A small image embedding model, trained from scratch.
Training: batches of 48, held-out accuracy 74%.
Data: trained on dead-leaves pictures: piles of overlapping shapes, 3.2 epochs.
Rows from block 2, named by matrix and row number. Rows with one number belong to one attention dimension. Each number is 500 + 40 x the weight over its row's rms, rounded and kept within 0 to 999. All counts start at 0. Numbers have three digits each. After the name is the row's rms in percent of the matrix's.
# v: attention value (model.blocks.2.attn.v.weight, 288x320), inputs 0-159
# proj: attention output (model.blocks.2.attn.proj.weight, 320x288, transposed), outputs 0-159
v.214 178:463500474568501500500500500509273490500500500500589506500481500500518501518492447515500498500500507506546483499500500500474498500500501500501500500500501500501293500500501493494500571500560500500500500550500509500505500500500496500521500500500500504500500492528593521501500530479489500500500500483387500498497500354500500500538500528447497508499502500516500472503500467497500495500502500506557516501500499486500500518448500515532478500500489496500500498388500501500500499500485488
proj.214 127:500501493396550500502508504496573492500489496500514500499607691500500500500500551500500502504663499500500500500500500500469510501507500501481500499480526518500500503501501440500500500500490499497501500501497607500500500500490525498494502500488625499498500500424457507501521500500499518500499538500528500566508487628501505501500494500518500457444499528496500457500525463513501495595496500501500501499493491562707502506550502478500406501494500559499500500391485499500504500495500500
v.216 264:493503499427500500500500438525499482500500500429491494500353512500501500515500500500496500499500481500500500507503500500496467500500497500509502492527489493500446496508500712501500431499505500404492500501500551517500502500497530492494455500493501489500501505511501500488455500500499500500515504508532499509498502497503499500498505500477500481564500500512506668502502498500500502177498516492504583437500500509500500493523500501530630500500500504500500499774489501493493543505462502
proj.216 249:507501501498506500532497585495533458517533501493472500500637499536501503494500502500504526529502502500420466520512509500500575500497499569505500537519539520495464500397501339499500525470499499502500533557499501496500499500500499560501510490574496501485501501501543505496500488509487496500463491390483519521503500587516499461500500502507500566502500477501503406495466499495501499705501516503433468493498496500499526532506508485499269570557500500499500597311504500511500517442515440
v.217 071:500500500500455500500500500500501500500500500500439558500500500451500500500500500500500500500503498500500500500500500500500500500500500500500500526500500500500502500500500498500500500500503500500500500500500460409500500500507556500500500500500500500500500500500500461500431500500500500500500500500501500500500500500662500500488500500500500500500500500500500500500500500500500500755500500497500500500500500500500500500495500500511500500562500500500500502500500500500500500500500500
proj.217 035:500500500500500500500500489508500500500500500500609500500500449500500500500500505500500500523500383500500538500500500500500501500500500500500500500500500500500500500500500626500500621500507500500500521500500500597500500502409500500501500500446500500500500501500500571446643500500500500500500517500500553500500500498500502500500505500500500500481500567500500502500500500500520500259500500500502501500508500500500500281498500500422500500500500503500500500501500500500500500500500452
v.223 033:500500500500500500500500500500500500500500500500500500500500500500500500500500500500500500500500500500500500500500500500500500500500500500500500500500500500500500500500500183500500500500500500500500500500500500500500500500500500500500500500500500500500500500500500500500500500500500500500500500500500500500500500500482500500500500500500500500500500500500500490500500500500500500974500500500496253500500500500500500500500500500500500500500500500500500500364473500500500500500500500
proj.223 010:500500500500500500500500500500500500500500500500500500500425500500500500500500500500500500500500500500500500500500500500500500500500500500500500500500500500500500500500500748500500500500500500500500500500500500500500500500500500500500500500500500500500500500500500500500546500500500500500500500500564500500500500500500500500500500500500500500500500500500500500500500500500500500440500500500500500500500500500500500500500500500500500500500500500500500500500500500500500500500500500
v.225 038:500500500500500500500500500500618500500500500500910500500275500500500500500500500500500500500500500500635500500500500500500500500500500500500500500500500500500500500500500518500500500500500500500500500500500500500500500500500500500500500500500500500500500500500500500500524500500500500500500495500260500500500500500500500500500500500500500500500500500500500476500500500500500500500500500500500500500500500500500500500212500500500500500500500500500500500500500500500500500500500500
proj.225 016:500500500500500500500500500500500500500500500500413500500804500500500500500500500500523500500500500500500500500500500500500500500500500500500500500500500500500500500500500500500500500500500500500500500500500500500500500500500500500500500500500500500500500500500500500500500500500500500500500500500500500500500500500500500500500500500500500500449500500500500500500500556500500500500500500500500500500500500500500500500500500500500500500500500500500500500500500500500500500500792500
v.226 253:493476501468503500500500531485492501500500466500497410502499549531506500500500498456501540508500498491500500497500504500500476501500500500500460500497500500517512500501500500484607569459378510475476474489500491505500500493550500500511491500498499492500500500537524500500491500500543500500500591551548500566655555450500433500500485500500500536546497500500534279500498500500503500568392500500485499413500500500500500459290500500500468500597500544500500435579445458495546501500502500
proj.226 176:590492508465492538498500520527508500502500553500529651500500458499525503439500500549504500501499500489509482525602486499502513499439500505489519496528444465501464500500486501500447500500500500496504482499500495503500373499498500457401500554492473500554502500500461498500519496500487499514527312477441500488454500621500500499564568501537485478496497505542500647499541457523412522490499535489499500492518433559504564502521501498500501500498504502500502638433526508566499500490505513
v.227 034:500500500500500500500500500500500500500500500500333500500500500500500500500500500500500500500500500500500500500500500500500500500500500500500500500500500500500789500500500500500500500500500500500500500500500500500500500500500500500511500500500500500500500500500500500500500500500500500500500500500500500500500500500498500500500500500500500500500500500500500500500500500500500500501500500500500500487500500500500500500502500500500500500789500500500500500500500500500500500500500999
proj.227 016:500500500500500500500500500500500566500500500500646500500500500500500500500500500500500500500500500500500500500500500500500500500500500500500500500500500500500500500500500500500500500500500500500500500500500500500500500500500500500500500500500500500500500500500500500500500500500500500500500500500500500500500500500500500500500500500500500500500500500500500500500500500500500500485500500500500500500500500500500500500500500500500500500500500500500500500500500500500500500208500081
v.231 057:355539500500500500500530500500500500500411500500500500500500500500500500500500500500500500500500500500500500500432500500500500500500500500500692500500500500500500500500500500514500500500500500500500540500500500500500500500500500500500500500500500558500500500500558500500500500500500500500454348500500500500365500500603500500500500500500500500500500722500500500500500500500500500500500500500500500500500500220500500428500500500500236500500500500500500500453500540500500500500500500
proj.231 025:500500500732500500500500500500500500500500500500500500500500500500500500500500500500500500500500500500500500500500591500500500500500500500500500500500500500500500500500500500500500610500500500500500500500500500500500542547500500539500500500500500405500500500500500500500500500500500500500500999500533500500500500500500500500500500500500500500500500500500500326500500500500500500500500500500500500500500500500500500500500556500500568500500500500500500500500500500500500500500500500
v.232 015:500500500500500500500500500507500500500500500500500500500500500500500500508500500500500497500500500500500500500500500500500500500500500500500500500500500500500500500500500500500500500500508500500500500500500503500500500500500750500500500500500500500500500500500500500500500500500500500500500500500500500500500500500500500500500500500500500500406500500500500293500500500500500500496500500500500500500500403500500500500465500500500500500500500500500500500500500500500500500500500500
proj.232 021:500500500500500500500500500500500500500500500500500500500505500500500500500500500500500500500500500500500500500500500500500500500500500500500500500500500500500500500500500500500500500500500500500500500500500500500500500500500500500500500500500500500500500500500500500500500500500500500500500500500500447500500500500500500500500500500999500500500500500500500500500500500500500500500500500500500500500500500500500500500500500500500500500500500500500500500500500734500500500500500500
v.233 093:500500500298500500500448500329500500500500500500500498500475500500500500500500499500500500500500500500500576500500500500502486500500500500500500500500500500500500500500500490500500500500291500500485500500500492500500500500500500500500500500500500500500500500520500536404500500500523500500500503500500500521500500500450500500430607500500500500499500500500500500500500500528500500499472500500499498420500477500500491500755500500500495500541500630500500491803500500500500500500500500
proj.233 042:572500508666500500500622499500529500500514500500500609501504500500500499500500502500457500500499480500376500571500500500500498500500501499500500499536500485500492500500500500500500500500736500501500500500500500500500499500500500501499500500500500500500500500500496500497176500500399500500500466500499500500500501503500551500500499500498456499501500500501500530499500495500509500502500500500500499503500500500500488499501500500500500500500500385500500500377506500500499500500499500
v.234 240:500500500528495500500474462501484485500500500500501571441501515503502510518469506500524499501491598529500464575496500500499505500500499500500511500501497505500492491514499567495500543507540496501542670502500569501500502500503480500447470500500500500500500500523508500500498392491500500500482501500497475500500500689500500502502558533469500497500512500521500425500500507500500498399496500426375501498503434509481275502393500501500490516499531544500500419496490500500463498500549185
proj.234 215:502494499500521517500500495563577429500500500500402429499532485500495501499500500500476500497703500498485510486513500502500508496500498483499504506427511500499509496488499476504500488500464476500521496466491503467473491488513527469507500500500530501462502500500503601492562500500501500486540503494444510500501484475501482498472463501581499505500500499502500503615500500500498508513500532503552418520502518554500733500500497501500483500497493500484500698515520501539534500500499710
v.238 046:500500500500500500500500500501500500500500500500500500500512500500500500501500500500500500500500500500500500500500500500500500500500500500500500500500500500500501500500500500500500500500500500500500500500500500500500500500522500500500500500500500500500500500500500402500500500500500500500500498500527500500709500500499500500500500500500500500505500500500500500500500500500500500496500500501521500500500499500500473500500500479500500500502500500500500500503500500500500500500500500
proj.238 034:500500500500500500500500500500500500500500500500500500500500500500500500500500500500500500500500500500500500500500500500500500500500500567500500500500500500500500500500500500500500500500500500500500500500500500500500500500394500500500500500500500500500500500500500542500500500500500500500500500144500500500500500500500500500500500500500500500433500500500457500500500500500500500500500500500500500500500500500500500500545500500500500500500500508500500500500500500500500500500500458
v.241 150:500500500500527500542501499117497496487501500500501501500500533500501498510500501495500498501500500500501501500501499500498500500475500500501502500500500500499497488512493454500511500470499500500476500500500519500500500500500500500500499500500500463500500500500498501483500502500493501500500468453500500503526504499307502500618500500500500500759500500500500497501489489501500501644500417500490500499500502476500493499481499500500491500500500500486500497383499502500500500500509484
proj.241 126:500501499501453500500491500611552500500320498501553499500505501459481461452500516500500498500499472499465501500501467500585502500500500500534498495472483484508505501500499502495500501500499501499515500499500410500500499500468600501500503500500500500500500499499500500512474500496498500499494526511498494517477500508620476500500500480500500453312499498500500538454500500500500508537485500560499499528499493503499459516699500469492498500523501486500500501653465503500500499500501500
v.242 097:492493500560502577503500500498500500500522500500491499455499500500621500272500497500500500500500592513473495502507500500505500500500500500501500496500500500499510500500500316455500476500400501540500500533505495500500500497401685503510508465501500501500552500498500714500499500501500500500500667464500500501500546500500500500500500500512489500524499506447500497500500502500500500326500500510489495494500495493571502500538500500498579504500500496500499500267500505500500500500523446
proj.242 076:507508500498500503500500500501497496501491500542507500500558500500502500502500501503500500500500458500501500474500500526492500500501500500500355475500500500501500500500500499500500536501490500500500500500500513595500500499518460495500500530479583500500500500500439209500500500389502500504501484500500500502501500500500500500500501500500504500500500500500511562500505500500456482555500500500500500503500500514456507498650500495500451500500500501649500500614500500457528500500500500
v.245 065:500500428500500482500500493531500502500500500500502500500641500500490499557500499500499500492500500501507500500482502500490498500500509652500389497500500500500501500777507507601500500500485502500500500500500500500500500503500474500500500500612503500500500500500502500500500500459502500500500500509495500500368500498519500500500500500560500500501500500501402496500500508500277500492500500502221501486501465499500500500712502500503500500500500500500499500500518500500500500500500498
proj.245 082:500499565500500500500500500551495494500500500500500299500383500500500500550500500500500571500500500500499500500500500338500496500500500449500500500500500500500500500215500650500500500500501500500500500500500530500500500500500401500500500500500500500500500500494500499500500500500500500500500500500500500500561500500500500500500500500500500500500491391500500497500493500500606500501500500500500500500491473533500499500145500500500513500500500500500500499495500500500500500500500500
v.248 220:547321501500500499517500483530500500504500500500499507575285500501500495557500478500499500500494508487500521499495518500519500519500498501500532499500500500500496500500500498393541600512481500579500499500500500500500502518535499500502508500500495500500485500500487442497501498493500500500500636470497500499500500294495501500495500500500500499494500500503500586501500499500517501509500500497503500539500332502499345500505500501504509497663500500512500500511493520500500499501499503
proj.248 310:510509499506512501499500530293596507500500514500492513494530463499484500416503497500500439500498512496501500501499481500500488502500494511500515500499500492500497500500512491504500500499613500498470500496500552483500500500494493501497500500496500486500501501493528504500499550501500492501507335505518500502498500625501500500511488500507464502499500499525501449500499526481500486501495500503556472375503552503514580501413404504501507500495499506500500501188500500499465478500501500
v.249 010:500500500500500500500500500500500500500500500500741500500500500500500500500500500500500500500500500500500500500500500500500500500500500500500500500500500500500500500500500500500500500500500500500500500500500500500500500500500500500500500500500500500500500500500500500500500500500500500500500500500500500500500500500500500500500500500500500500500500500500500500500500500500500500500500500500500500500500500500500500500500500500500500500500500500500500500500500500500500500500500500
proj.249 007:500500500500500500500500500500500500500500500500500500500500500500500500418500500500500500500500500500500500500500500500500500500500500500500500500500500500500500500500500000500500500500500500500500500500500500500500500500500500500500500500500500500500500500500500500500500500500500500500500500500500500500500500500500500500500500500500500500500500500500500500500500500500500500500500500500500500500500500500500500500500500500500500500500500500500500500500500500500500500500500500
v.251 290:511500508499503576500481503503501499499510500500486535503428500501488495563500492500500493501501500500498471487515501500500499498498498488490382502492500499502500515399500459418471581502499497500495500498501500499500499509471500507502500500504504503500490500500502597501502501519499496466500411501500500477500500516499502500501499500500500493471508501509500472501488499499505447540499500500606470502500497500444467500191500485500436501538502502501499498536501503503499495487489486
proj.251 344:503532498505492507499501486494482500462468507474542503499537501500511506484505558497493499500465499502339500500500477500500514494529505507501535499500501500500451500566505471501499502495489511527500475500507500501506533499501599534572498489505500493501501496523500500500502500398499496500500626425497500508499500468499502500495495473502460499491499479500560496500500501488498514496498477500395543492500514485500500502887489500496515509295456500495500503346497513492493502549484512
v.252 138:506466500503500500500413515484490524500500500500500502498502500500508500500500498454500502500500504500499499500509502494496426500280503381500484464489500500500535500500500323487500573500508500500508662512503500502500500500501562500500500500500487517500635500491487500513455500501499500500500500494497541485493498658527504522498507500510497504492500500503500359500495586500502498566511500504548500499500500493494499499519500500517501500495549500500508512501500513501499500500495535
proj.252 157:542503480500498500500500503508500499500481523500682499488553500491566491499500500500501500500500500500496500494472499500500674494629500500503500500499527499500503524500489508500500524500478420498500472500500480510500500507500501500500500500502500499500500500500500491500549494500497500499500589489501500568507500499712474500499531500495500479477494499500500574500500500501500528500500500500497500500500501501500500499637500500499499473479500480500500500566545500500500458786500500
v.253 023:500500500500500500500500500324500500500500500500500500500500500500500500500500500500500500500500500500500500500500500500500500500500500500500500500500500500500500500500500500500500500500500500500668500500500000500500500500500500500500500500500530500500500500500500500500500500500500500500500500500811500500500500500500500500500500500500500500500500500500500500500500500500500500501500500500500500500500500500500500500492500500500500500617500500500500500500500500500500500500500500
proj.253 017:500500500500500500500500500500500500500500500500500500500500500500500500500500500500500500500500500500500500500500613500500500500500500500500500500500500500500500500500500500500500500500534500500500500500500500500500500500500500500500500500500500500500500500500500500500500500500500500500500500500500500500500500500500500500500500500500500500500500500500500500500500500500500500500500500500500500500500500500500500500500500500500500500500500500500500500500500500500500500500500500
v.254 145:436527502498500515500500503581500500500479500500626498500498526500500500485500498500500500501500549525500496500500500500500498466500500500493500489514500500500499500500500542500500523500455500500499500500500757500500500426463498501500500443508490499501500500500598500500500499500500475499500511483500500478500500510400500500467499500500480471468500499487500484500500434496492500293504500500500500480500494521499533500588500500500497500350445497500497551515499499499499500467500501
proj.254 146:500506501504501500501500483418500484500509500500498500501499495500501504511520502500498500500500503500500500500500499500499499500499501503496518499513500500500499499500485620514500497445510500509500475500500690475500513500500500500499500500505500475500500500501500481501507500500501500499500493500505501488528490519499498499500495500562521516670500501500500541537503496500492500495580500482694500451500408500501500498269484500506518500528519500500500487264500499500500474493500443
v.256 196:500531537501500499501486500500524488500585500500500392499500511500497500500500499479500500500535655500500500500503500500509497500500500502450450496500436499501511480536500500500580500476500507504500505506500600432503500480500487433500493500500522500500500500500486500501313501500502500500500491500593500456499500499528500500500500500507497475458500500499500460500500661500500504475500500509502499466500480446500479538508498500500481500499500500500458500521481501500496499500500492
proj.256 120:500470500508500501501517544493444499549500500536550500543397496500613563502505498500500500500451505492489502475500498500500637500501500487502620500505567500438402514500500501500500500500471500501505515500500554528499501555475516557372501498517500572500500490502500449500587500500420500499500508415420500525500500535504500497500515500500482500794498502500503578500500453500438500445500500500500516471500500519500558523514500488454520465457537501501500558342567524500611500505600501
v.257 077:500498497500500500500500500500500500500500500500500650500369500500500500303500497500500500500500498500500500500500500500500500497500500500500500500500500500500510500500500470500464500500548500500500500500500473500500500500500523500558500500500500500500500500500544532500500500500500500500500500500500500498500500500732500500500500500500500500500500500507500859500500500500500500505500500515501500426500569500500500500500500500500500500683500500500500500513500500500500500500500662
proj.257 032:500500500418500500500500500451500497500500500500500500500773500500499500499500469500500500500499500500500500500500607500612500500500500500500500500500493500500500501500500500500500554500496500438500500638500500500464590500500500500499500500500500489500499500500500455500500500500501500500500502471762500500500500477500500500500500500500500500500500500500500238500500500500503488500500500500500500500500500500500500500500500500500500500500500500500500501503500500500500500474500500
v.260 045:500500500500500500500500500503500500500500500500500500500233500500500500413500500500500500500500499500500500500500500500500500500500421500500475500500500500500500500242500503500500488500501500500500500500500503500500500500500575500500500500500500500500500500500500500500500500500499500500500511500499500500500500500680500500500500500500500500500500465500500500500500500500500500105500500500500500500500496500500500500544500500500501500500500500500500500502499500500500500500500500
proj.260 034:500583500500502500500585500288500500500500500500500500500515500500500500500500500500500500500390500500500500500500500500500500500500500500500554500500500500500561503500500500500500500500500526500500500509500500500500500500500430500500500500500500500500500500500500500500500500500500500500500292500500500383500500500500499500500517500500500500510500500500522500523500500500500500497577500500513500500500500500500500500500500500500435500500500500500500500500500500500500500493500500
v.262 153:500498500480500567500494500499500522500500500521540403500455539500495500501500505432430500500500431500476601500500497500583500501500500500496530415499500500506501500545500500500523495500444499500516500500500491576500500500500500500500500500377500500500500500499500499448559500500500500500522500551500500506500639500483423500500502470500554474682500575501644489500500500500500531466500491513499503500500570501500435486495500500501499500503500500500500500502452500500527500500501500
proj.262 083:498515502498477464500527547511507489513501500500474500500500500492510500498500501500500500500500500500500477511500500500557414558501500505500485500500500501513500500499500509500483500569540492500503494502476452500500500500462505482500500500542497500502496467504427390525439497500502500501501381405500493499500500502500639500496502518500500497476500410500473503439500500500501500621502501507500481501500500501490613511573500477499493500537476500500500500494504500521448500500500500
v.263 112:500498500503500505500478500499498501500500500432373791501378500500501500500500502496500500500499484500496497500500503500499489500500616500500502500500500491500500500501500501500500497528442496500500500447500500507500500500479500500500500500502502500500500500500500500488501483500500500500485483500500500503498500496482500500500488500500500513501500500498501500590499500500469500498500500500500483500500499505500500500594500500500518500771500500500500497494482500500509562500501500
proj.263 064:500500500505500578500500500500502500500500500577513262500579500500382501536500501500500500459510500500500500500500500500499499500500500500500563500500501500500396500670499500500500500500528500500500500500500499500493500504500500481500500500540500500518489500547500498500502500500500500500500502500500500500495500517531502500500499500500500501500518500500499372474500498500500500749628500500401500500500500500500500500496500500500500500343500500500500498500497500500500495500500500
v.266 125:500505500500500500502500500472502500500500500500888506500558500501549503500539501477500500500500501500500501500500500500500500493500500500500502500500500500500431500500502500519500500500251500502500403500503523494500501451500500500502522500500499500571525500501500500500501500494505500500500499500486501504500500500497500500456500500500500500483500501500500500500500500500506532483500500477518495493500483501500503502639500592494565500464500500500500557498500500500500500500500501
proj.266 109:500523504500500500500554500413514500500500500500332501500474533500500501500500501500500500500500516500429500500505500500493481602499500500499500499566417500500500500501502562529500499500571516500499500500500576500500507500499500500410500500500499500501500500500500507500500500500500521532496351500680500472620500601501569500500500501534500535657500500498528507496500454500500500489540500500623493500500500501501501500333500500587498500530500500500500491357445500499500500339500492
v.268 043:500500500500500500500500500500500500500500500500973500500010500500500500500500500500500500500500500500500500500500500500500500500500444500500500500500500500500501500500500500500500500500582500500500500500500499500500500500500500500500500500500500500500500500500500500500500500500500500500500500500500500500500500500500500500500500500500500500500500500605500500500500500500500500499500500500500500500500500500500500500500500500500500500500500500500500500500500500500500500500500500
proj.268 017:500500500500500500500500500500500500500500500500496500500544500500500500500500498500500500500500500500500500500500500500500501500500971500500500500500500500500500500754500500500500500500500500500500500500500543500500500500500501500500500500500500634500500500500500500500500500500500500500500500500500500500500500500500500500500500500500500500500500500500500556500500500500500500492500500500500500500500500500500500500539500500500500500500500500500500500502500500500500501500500500
v.269 113:500499500500500500498500303499502494500500500500522501500478500448487557493500674500500500500504503500498500500497500500500401428500500498500655500500500500500492500500500501535439467500685500500494500500500504501500500500500500500497500500500500499500735500526500703500500500500497500520501532630463500489471500522500516500500509500565500500551500500500506500500500468550501500497500500500523500501501564507500504500497500500500507500479500499500501478187502500509561500500499500
proj.269 112:500501503408593500501500586505501500500500500500500500500507500500506498503500489501500500500498501527503499500498500500500501593500500506500500486461505500500561500500500491500588503502402500500500527500500500488463500466612486500508500500500628494500500500500500484500499500500501500500522480471695500501500520483499500500500500500499501510390500500481500572534500515500500500539516500500503501500500496500500500498457500491500490505499500517500500500529504500500499500464417500
v.270 286:502488500456500501500500500630500512500503500509501604509537500490555499504500500500498480500503481500500503505446502500553494500501500500485353487500505467514513500582500541500500499538447529422528512500500501503500503512496512511528500500495500504500498499500520447515500502540508432500501546521520503517498495532538490500500554519499500493424500560522497500500500500486357500308500499565481568499500501457497500500473500500500569500501511500500500644727500501439500500491499378
proj.270 387:502585502507500491501538500482474499523500510504500415500483498529595549622506620500491518504503580505501503503617500494508507503513502501498537508540500501501461513496506643497519459488556500501500418501500510504501522500500500433498500497509497507501500493508498574500494482502500500449499518504430535499552500499501533499501499495504498501773449499499494538499500500500507500444501500459499500499503474597506501505611480501501502500424483499500504484409502495504505438484500575
v.271 063:500500500500500500500500500523500500500500500339321500500472500500500500504500405500500500500499500500500500500500500500494500507500500500500500503500500500500529500500500500500500480500499500503500500500660440500500500500500500500500500500500274500500500500489239500520450440500500500500496498500500500500534500500549500500500500500500500500501500500500500702500500561500500500588500500500512378500500500500500500500688500500500579500500500500500500500500500500500391595500500500
proj.271 043:500499500643500500465500500500353500500500500500511500644503500500484500413500500500500500500500501500500500500500500584500500500500500500500500500500500500500500500500500500500427500500500500500500500716500465500500500500500500461500500500500500500500500500500501539496524500545500500500500500500500500500500500503529481500500500500446500500500500515500500369500500500500500493502500500500255504500500500500500500500374500500500500500502500500500500500506500500500500500500500500
v.272 074:500522500500500500500500504513499501500500500500497749454599500500499500499500190514500502500500501500500500500500485500500500500500500500500495500500500500500511500499500490500500505484622512498500500500500500500500500500500500500500499500498500500500500500501500500500223500500500500500500505500500500500502500500502500500500500507500500500499500500500500500500500536500500500524500500500500500500500500503500500500492500500544493504500500500500500500565504500500477499500500500
proj.272 054:500457499500500500500500495498294499500500500500854500500501500500497500500500499500500500500499500500500500500500500500500500500500500500500500500500581500500500500500500500500500500500485500500500500500500500567500500500500497500501500500500500500500500500500500500500586500500500500500500499500500521500500495500500500500500500500500500491500500534500500501500500500500477500173500500500500500500500357500500500500431500500500500500501500500500500500532500500500500500621500500
v.273 083:500480500500500501500501515495498503500500500487500506500496586500498500493500500500500500500500506500500575500500500500502489500500500500500500500500500500500500500495513506500500547500368500498500500500500490500500500500500500493500500500500500500480519500384500230491500500501500484500500403500500500656500500468501501500505500500496500500504500502497530498507500464500500499502500500500563575494500639501507500499503500500502633500500470466500500517503494500500500528500335500
proj.273 066:500500500580500500500500469500500500500311500500500500500586500500452500486500430500501500500304537500500500500500500500500500500500500500500500500500500500500500500514500500532500500501500500500500500500500583500529500500420500500500500500511410500500497500500500803571500483500500500500500520500500500414500500522503631500500617500501500500464500500558500499500500500531497501557500520500534500500500500500500500500640500500500476500500500526500500500489500500500500469483599500
v.274 110:500500500500500500480500500499491500500500500500536500548500500500517589482500524500500500500500499500489500500500500500502500500475500500512500500500591500500477500408500464500500500500499500500500500500500501480500500500500500500500501500500500579500500500500538709515560502500500500500500517500482500496500501549498504500500476500519500500506500500500500489500500500500498500538637500500484500500500500486500500500030500500496500460492500500500500500400500500500500476482500507
proj.274 059:516502481500583510624500500503552464500500500500462587498493500500500500519500478500500500500480499500505499501499524500500500499500505500500500435395500500501500500500515482500500500499505500501500500500500500468500500500500500575500500500500500352500500500500418131500500500500500500500500486487578499516500500446459499500500500500509500500481500500500551515501507500500600520499500500500560500500500509563532500500672500500500500500500483500500500500500500500500494579510500500
v.275 049:500500500500500500500500500498999500500500500500500500500500500500500500500500457500500500500500467500500500500501500500500500500500500500500500376500500500500500500500500500500500500476426500500500500500500502500500500500500500500500500500500500500500500500500500500500500500500500500500500509500500500500500500499500500500500500500500500500500500500505538500500500500500500500500500500500500500500500500500500500500466500500500500500500500500500500500500500500500500500500501500
proj.275 033:500500500500491500500500500500500500500500500500500500500502500500500500500500500500500500500500500500500500500500500500500500500500500500500500500500500500500500500500500500500500500577500446500500500500500440500500500500500500500500500500701500500500500500500500500500497500500500500500500157500500500500500500500500500500500500500500500500500500500500500500500500500500500500567500500472500500500500500500500500367500500500500586500530500500500500500763408500500500500572500500
v.276 031:500500500500500500500500500500500500500500500500500500500500500500500500500500500500500500500500500305500500500500500500500500500500500500500453500500500500500500500500500500500500500322500500345500500500500500500500500500500500500500500500500500500500500500500500500500500500500500500500500500500500500500500500500287500500584500500500500500500500500500536500500500578500500500500500500500500500500500500500500500500500500115500500500500500500500500500761500500500500500500500500
proj.276 009:500500500500500500500500500500500500500500500500500500500500500500500500500500500500500500500500500500500500500500393500500500500500500500500500500500500500500500466500500500500500389500500500723500500500500500500500500500500500500500500500500500500500500500500500500500500500500500500500500500500500500500500500500500500500500500500500500500500500500500500500500500500500500500500500500500500500500500500500500500500500500500500500500500500500500500500500296500500500500500500500
v.278 164:531484500616531500520503475500524497499500500466482499501461500506489500510500510498500500502500506500500500500500500502500521519514576504500604525622500500431500498500500500499500402500504451505418500499500520517500500507512523500501503500500500500500500500500499500520588500500496626503502500499500500527546499500503500500521500500465500499500501494471500638530502500500500492503500500498500514500500500500500500503516499500514508500498486500517500460299413500500501499545530415
proj.278 198:483505500474500500500499532440506494500503500538460497500525476500383498429500493500500462499499515500402500500500500501487478499485499515502500509499538500504494496502515303501500524507500500500500499500500494481493464484507481500518500548423500500500501525529491500499497512492542454502536417499523468500492500522500534500408445497502502557443552515500500382501500500500500518648500586512492474533500538499500500502417499500500500500499499503501498500439583487494471500500484497
v.280 059:500500500500500500500500500504507235499492500500500500500500500500499500548500516500500500500501504593499500500500508500509473500500500500500500500499500500500500529500500503500500500500500500500500500500500498449500491503500452500500500500500500500500500500502478500500500500500500500500500500500496500500453500500503500495336500500499500500501500500501262473500500500500500500766500500500493457500500455524500500500756500500500500500648500500500500500500500500500499500500516263
proj.280 044:500500500500500500500500500500505500500500500500500410500515500500500500501500500500449500500500422500654500499500500500500500500500500418500500500500500500500512500547500529500500500500501500500500500500500500500500500500500500500501500500500500500348500500500500499500499500500500500500500500500500500500569500500501408500565500500500500500500500448500500500500500500500500500500500500500500500500500500500500500500117500500639568500371500500500500500500500500500500500500500576
v.281 067:500500500500500500500500449500500500500500500500289500500529500500505500439500682500500500500500597500500500500631500500500500359500500500500500500500500500500501500500500280500500500500492500500329500500500492586500500500500500500500500500500500500500500500501500500500500500516533500500500500500500500500500500500501500500503500500500500500500500500500500500500500376500500500500500514350500609461500564499500500500500500500360500500500500500500500500546537500500500500500500500
proj.281 058:500500500301500500642500542542500500500500500500503500500499500500510500501500442500500500500467495500498500500500421500500500500448500500500500500500500500500500500500500632500500500500489500507500478500500500500493500500500427500500500500500500543500500500500500401500500500500498500500500649335500706501500500500500500500500500500500501500500500500500500504500500588500500500547500500509500520500500500500500604500500500500500500500415500549500500469499500500482500500500500500
v.282 213:453497544498500506500500502497500500501501500501504421500499500497492514492510502526500500500547511511469491503500515500497496548500501500503500493500500500499483492505500325499508544500507514499501500499507606545500493512530501499511514500488498497498503500499592500501500500542500500490500538500385512337500499463497506500501406500499494516500499500521493264494500502501566500477506500515500506500500498539506501502413500500536308500500500495500500462408500500500500500497500525
proj.282 268:510500495500497539486515493581507499500490500500565531500485505500640501606500500500560502503498462500575507498500494507501514500501551487501469500492498499501487531499487597499500500501433579501526448502474435507499500495415534486501500500498535481520492499500496497513507496502452511495500551500484492500503508499461480501526583501508526441500500503501531714508503500501481501451501500534500508500500490502500499500612522496500564500500505498500500523873479553500518541507500489
v.283 019:500500430500500500500500500500500500500500500500500500500727500500500500500500500500500500500500500500500500500500500500000500500500500500500500500500500500500500500500500500500500500500500500500500500500500500500500500500500500491500500500500500500500500500500500500500500500500500500500500500500500500500500500500500500500500500500500500500500500500500500500500500500500500500500500500500500500500500500500500500500490500500500500500500500500500500500500500500500500500500500500
proj.283 015:500500500500500500500500500500500500500500500500500500500500500500500500500500500500500500500500500500500500500500500500500500500500500500500500500500500500500500500500500500500500500500500500500500500500500500500500500500500500500500500500500500500500500500500500500500500500500500500500500500500500500500500500500500500500500500500500500500500500500500500500500500500500500500500500500500500500500500500500500500500500500500500500500500500500500500500500500500500500500500500500
v.284 013:500500500500500500500301500415500500500500500500479500500328500500500500500500500500500500500500500500500500500500500500500551500500500500500500500500500500500500500500500500500500500500500500500500500500500500500500500500500500500500500500500500500500500500500500500500500500500500500500500500500500500500500500339500500500500500500500500500034500500500500500500500500500500500500486500500500500500500500500500500500520500500500369500500500500500500500500500500500500500500500500
proj.284 020:500500500504500500500500500500500500500500500500500500500500500500500500500500500500500500500500500500500500500500500500500500500500500500500500500500500500500500500535500452500500500500500500500500500500500500500500500500500500500500500500814500500500500500500500500500500500500330500500500500500778500500500500874500500500500500500500500500500500500500500500500500500500500500500500500500457500500500500379500566331500500500500678500500500500500500500500500500500500476500376500